{"rotation_deg": 5, "activation": "gelu", "bias": "none", "shared_expert": false}
Rows from block 3 of a small multi-label image tagger, named by matrix and row number. Rows with one number within an expert belong to one neuron, the router's apart. Each number is 500 + 25 x the weight over its row's rms, rounded and kept within 0 to 999. All counts start at 0. Numbers have three digits each. After the name is the row's rms in percent of the matrix's.
After each expert's rows are labels from the 100 images, of 14848, where the router gives the expert most weight on average: "top examples" is what is common among them; "colour at peak" is the nearest of a few named colours to the mean colour under the peak. Only what is clearly more common there than usual is listed. The data: single toy objects rendered from many sides on busy backdrops. In brackets: how many of the 100.
# router: router (model.blocks.3.mlp.router.weight, 32x160), inputs 80-119
# up: expert up (model.blocks.3.mlp.up, 32x80x160), inputs 80-119
# down: expert down (model.blocks.3.mlp.down, 32x160x80, transposed), outputs 80-119

# expert 2
router.2 135:496498521453520513470483537491514510517535518531465537509505505517516501496551470471464512480541479495500532493499462490
up.0 105:504485537503488523468507520540532515492483507503484517478489527490537493472491519507539524517459522493529473523507511485
down.0 107:506481511514546480520486517506515522551533501489473501505448494517517483521504469487482541535494488501527533523497509473
up.1 091:484458506534522464529522482489547492506516503498479475500488459458443552519513500503514501462475478511478520457510485501
down.1 090:483494501508474513532502556495465508517488511467528464516479498490527495447537491523502494478514488506451519489539551492
up.2 097:480532501535504511495510494559510468488494476509497466520486518513540541491469504543499476538471535498514471486514531530
down.2 088:521493462480495504540510495549503484516489480454495504529526462523488507491498494545496467513536494445491507484570507539
top examples: white (69)
colour at peak: grey (71)

# expert 19
router.19 162:545530545493533543529493473532523538531499501531485541505469490507553550477451466539489513482474517509485489489488482474
up.0 130:484496434520511510451539518488497441435524477504514489481496531502505446536498508527519502499489500478514519523512499501
down.0 165:493489488459492487505543552540505463522539492480559446505439506466499486509515497495495469479511459473519502516498482473
up.1 100:524478472548520492506503467475508485469495459463498492508499461520522500529509530541469450535489508506497506516513516511
down.1 086:481520539538543518536488520502477515515456460493487516512509476527494531468504542532493502504485501540482477507513530529
up.2 103:526487495515515500470472542524473499482504490486501465495557519485481482514541529493508483541538502501513515514503506520
down.2 082:522483490482513469492525510455453495493567507530471488469490477516519515517517504496510480507498534521534497445482463542
top examples: pink (91)
colour at peak: pink (70)

# expert 9
router.9 076:510484518538490488493519509458500510474495527480508512521500499499471545502518481508529507478535450499505492518519529479
up.0 111:504441483511522459520467506458470515523524547515478503497515488530530451498451527489469477492497535513528453496479519488
down.0 110:540481478483510520472493470446523519490526497477469532438497432489513508509506498533493544477486504497490509504512494470
up.1 117:514548481518487503480504499468518508455492536491513508493468497532529515470503468528529542487500517476510509472435511515
down.1 125:520524536526508500527500480518450493549504465510554542536521522477483508549479526517475518496444484516513521477484482473
up.2 100:507511491545559503492432490478503521506529521474488488505495505483513481526501495496481513476502497564477501466487501497
down.2 113:538460541508517468484506497523461532532531466495509491514489509483470490505487525476497502512500511491528559483529495491
top examples: red (25)
colour at peak: black (39)

# expert 27
router.27 124:520493487504464538529518475537503505482490483479509499532539478533511503483519488511512462470490499512531526529502514545
up.0 088:507501535527563450506491521484489509498521521523478488479463527475510503532528511492450511510512519516490504447502517454
down.0 062:475493489536507498487501514482526497465530502482513445507523547534493529525478541449516489503510505515495484494458502509
up.1 102:553497526518492471546464488479521480452519528512469580515493517487517472486480503522505477481510482463511538514493498471
down.1 095:501477509450541528512518458496518478544493522517499536497517467510522518468538482487506510503473479537496492475494473535
up.2 106:497491502532566465516463506466508498472479530491515530469460545484504500520514520521497541508512518495527494465495510477
down.2 107:486513491526517470485480543474483479483546544503558476494460487486489496492481525480481495494498519498494466481503523521
top examples: green (52)
colour at peak: black (77)

# expert 22
router.22 128:499482492518503501525474507540486485487516498469543518520497500496494495469486538483489488483528481494500501510517541490
up.0 127:514498513489528487514506479458505503483529514489499519480518502502478484539499466492518459524487504528529519515484504476
down.0 127:442495539472539503511526519502489509513479535486544512525521550519483517503507485449512535490501474511532458495501528507
up.1 102:488538540477467506500513494453536487527483500540465530499459507517518516492538523492448510532481469494498496493549521462
down.1 097:483454481484496495495500470512504476472505508501514500553551496455475470535515516481484509471455472487531513481484478498
up.2 095:547519480432504519512477479514537528468494453526477527505519489491499480474490509488510471489519490493500532521524510494
down.2 092:492516477473518528519528492472483432540497502506538495460519495490519489503527462466486542478469488492496497470506485507
top examples: purple (76)
colour at peak: black (84)

# expert 15
router.15 079:502478549538478450511478479454465503478462507493490450468489489492475515498543475476511491536531469531524525501551508524
up.0 114:505488543469500517487463489440524483506504532500487482483485554496512480483483473505449500491492540505541471506493556468
down.0 109:532481485503475447535476501542501471501513494478477503532502479486517493531501562489516473546481437496475489500513448523
up.1 111:505522501524545477534505535517509505508514482534483511511472516510543464500461453534524475538533537486520484542496512554
down.1 109:519520561525498510463530484483534480506502532479478526509518541482489518494503501473457537511493513448468471499494481474
up.2 077:521501522500490493558506462480501475483463448513500488527493510534510437533487493514503536520440485492503469472508505494
down.2 084:505480479452470484508513506480477522468506546481504580469528502508512498459532481513526526496509488492497537506496479458
top examples: ice cream (32)
colour at peak: brown (57)

# expert 31
router.31 081:476467537497493471489517492472459527481488522441533494480489511505505531495515518439514510491522481530545546478494517510
up.0 095:552531486503509526531521495472521500487513467520475510487491471497532473507509484481495465532486541474483483492511505513
down.0 071:529495486506520467497514527484501512481470489510511493528505529469537477466512472514535501510457485444505467459536526489
up.1 085:497519522478503517550531517462546479494493504528468516474481443499536490492496505472499461511505491472487448533513547498
down.1 070:499495495531521476519493508529479482521443508459523468540557500500510510463500495512524473485519540524497483526528530559
up.2 084:491514494501488525533512501453497497463481471453484476488482491543505495494527497488468492493513538510489483440498480536
down.2 081:501498483482496459513513501502534522521514512538456492494488515492526531483497476532475512516502510480497530509549499510
top examples: white (31)
colour at peak: white (51)

# expert 14
router.14 099:489485507519474449521490517492475521530488535450523470497467489511503481501505507521547512510537459517514460497561506511
up.0 101:522549520496488529525492517503528451488490477492525502477510554504535524472515479493520547460496497498457522507506484489
down.0 099:466518512498520502527479455478493512485532490468499583477512527540507526511524480482486510488500517532519499461506480484
up.1 095:496494533498501479462468477537518527504494508476466512449502468481456468533525480469508485541506487512515497479503484499
down.1 101:510502500509496480480555479519533541477512507496474492474469500535473503544551478504470533504500553483446493471488538521
up.2 073:504516481479503546478473501520529482457481487522511540447521541514510494501532477474496497486482537502515555499481474448
down.2 085:496479491540480522518483473496464484501516487470440511503519490506466502488507490509530552491477507496501494492535473495
top examples: red (65); matte (60)
colour at peak: red (46)

# expert 7
router.7 136:510480513508496511500494491479496484514462494476509472523501509459491479493533483506480470524469538478510471445507540521
up.0 119:542508560480491504537484448472499490510476453510501521476493499513498474494513550506461502492471490489475490517526504483
down.0 106:499483511495471476524544486481525519483473488508489480542473522466451463524524492487529478548507504448498499545516516515
up.1 125:453520481506469488467518509495547536499481516540515486496472529511533542478465530493477501522523501490485485497498498553
down.1 150:501538486477481450499526501471486494482526506462474524471489434506525544525502500504497499515538493539470503487477466494
up.2 116:517495467512459510506522477517479526495500468479525484497475529451539479515500516474524506513489489502416536493528497473
down.2 125:511478500489518489549490472537475542517538540509516532517484494499538497493479495523500475538522465503498521507506475491
top examples: level (64); table (26)
colour at peak: grey (67)

# expert 8
router.8 073:518457514532492478495531476486493470514522492474494471530472490495473496492490497486504535523540480517500528506556491476
up.0 109:468547517512526533495495517523545524513482491489515506482509548464512501490512463481516503513485532486496508515496523513
down.0 115:477514511482514510510491535546509461517505489484540562517482536482528495467476489505506539479483512439536469484497531460
up.1 111:542481466489517468481476473548476553491542480490509485531463490462486472526456522451533515485520509515487496498472485518
down.1 114:471478520533510510533503486497501550529532538482490499504525505508522503499521512431485483515470514502505496484562488464
up.2 085:519502495503562491542485476467512514545476500513543507445486500557502477493494470542459482518518499474495498513475533500
down.2 079:476542503458510474478522465519519465546498480545531548535496484481501498487451475491515534459509505469521462523491477476
top examples: red (43)
colour at peak: brown (55)

# expert 16
router.16 147:485495467517523494483521460488506452487493532542516523462495548491543493465462513506506475485497539496517498475481484500
up.0 123:504517498476430496541542498483530498470523476478489510527512455525515531481534517498510494513499431505493517487512509515
down.0 114:501485520508495514473470511541501507433545497498502535535537500491495485505533493494499532473473526544528500492476516498
up.1 099:522532521518495497477497517464536473487499514492493504483505469529509490479490514499535534508514525488534514558486534500
down.1 095:497494490520502479471467557535482472502452501500531483507496509513462524481501498511506514452513490490491491546501486493
up.2 074:488477514517499486503524548492509539491555535486519472503530483486488484503484540504519437507508482509508529443533499511
down.2 067:501485471481490490522524452459503496490481489486514484510482537461516520471481504484493532523518523485479486456457514534
top examples: orange (89)
colour at peak: orange (63)

# expert 13
router.13 126:460548465495481558496480500543464494507498455513507493515475513507514546513532493516462498468515493503515472421471510485
up.0 103:494529537514476496503493508443494521540487475488557462492466515483483493535465518495471500550511475521500509554540474517
down.0 106:487501523506525487549481515551497502478484510514498532522553482486488485523530534537504486503481465472504529509499483473
up.1 076:499492505470502537458501476515505522503548489546512508483505505494456469555509521489480509475501470455463519511529490452
down.1 063:480524512473425489460499486532496526488470514497521468539498511467557545483525497490466415514535509459517509524466542496
up.2 104:547447518470484453477492452457510515499491484472499448465524492484492469542496482505512542500482538499500501494496489478
down.2 123:513500510492534441486501459480521543479544521521476470489545469499495515561470481515465486521470520532500492497480481475
top examples: metallic (62); blue (44)
colour at peak: blue (48)

# expert 4
router.4 123:479535510481461496515510517463533523480506467487519496497512508510505511510498529472500464526553481507454490456511505525
up.0 078:580503513527509513496478496508459527508486546505527505520537485460474471499516460535516544468474524507540480488497481478
down.0 060:497512511516493516484457542520516515443477468479512559511509460495490506497556514465458495498519524529491490486474483492
up.1 117:490528507455474559483512482506534465462491480528488503476504528548510522486517489472497511490506557489532467524506517513
down.1 106:553488507530490487485501528509487514509547575500464477488508508494465522533482487544527512505474519498533518509533483461
up.2 101:526499508545509455505503502478514463466478493462485472521496480512504482539525522511526530492484505494511476524481510493
down.2 094:498561506500518485488461531486507471519520566519509489481489559481500494510496486534516483476501512486506506515535493489
top examples: sofa (27); car (26)
colour at peak: grey (81)

# expert 17
router.17 091:464512508523509470522541511437539502517483535459463456523512445533491520471515533468494492533475449507492483463514525520
up.0 092:534532494499542515450485489552472486465535476525507507534513538499493486585480485496488512510481537536491497505509485497
down.0 070:504444475549507496506548506492479534530516517508478498490445505525541518522481514508510538522500537518515455532506480486
up.1 091:556458506488504511466475491494456528474515528468533466498494506493494450525486499491477493473521542518519483504503528500
down.1 081:512476461468513478473501511492494527515525543537480483485487456488530498525492516494510521545536512511510495499511455512
up.2 096:524549531476535503450492449458528505477494499488532467474503505458455507504551524513505500497555491492519461544526488475
down.2 097:470501521529484535483539516501521497472494503491523461557521567480449480497519464507563514523498474494479464492482531539
top examples: white (37)
colour at peak: white (80)

# expert 26
router.26 145:532530449506493527454461494509513465479510495530517541482518485486522485494461512534532508484462497462528533531476488485
up.0 092:483504497517553492490478538533494510501509510527509478513535505521536516477500516512502434498498557507522505487495503535
down.0 094:473510519558503469444509520495488512555515525491506483472498488482481511515478501522487545519500488492509518463504471524
up.1 089:525483492514530485471475460494535487478488494501564449528511465513493507510498509502504474493492572508521499490450482540
down.1 084:473499542554513472477525493552495506556517510454525497517473529487479476501486531519519568521487436473486546498495486510
up.2 088:556500483506537491528525494474462530500519491503490510456481443492486510517493470521492502505520525516512515500457464512
down.2 083:437521535538486469486480537514488447499506517481502508552465510486475513488511488505481483491533495511483487480550542486
top examples: brown (89)
colour at peak: black (89)

# expert 20
router.20 081:519457506515486479502465507489441497439462523511503471449504475487512482508528528484535537504457504499528507467546504539
up.0 085:533497511489518495490498475485518497482508472446466480504478517491485528512517546503451490537568484530480550533494511467
down.0 087:526522530533480473500524548520497445496451507529489506528496541518509476472503532512539467528452524493529512513523551561
up.1 086:512520527468528474499490522453506483492483508465483469477492533498465477513502512444487488511503564523500446487535524493
down.1 085:487477507484471478531521490537512465526505446448534473541500468497487497523486515529494513488514483468494491515519537516
up.2 088:487538444462497528520467482482482483481513471531514543464502501532557537544465503486491505484495507516497527495496491456
down.2 091:538480498526496526536504532477513476512466523536470531472471502492530468465500511486510493520463524536525512524477484487
top examples: hammer (38)
colour at peak: pink (35)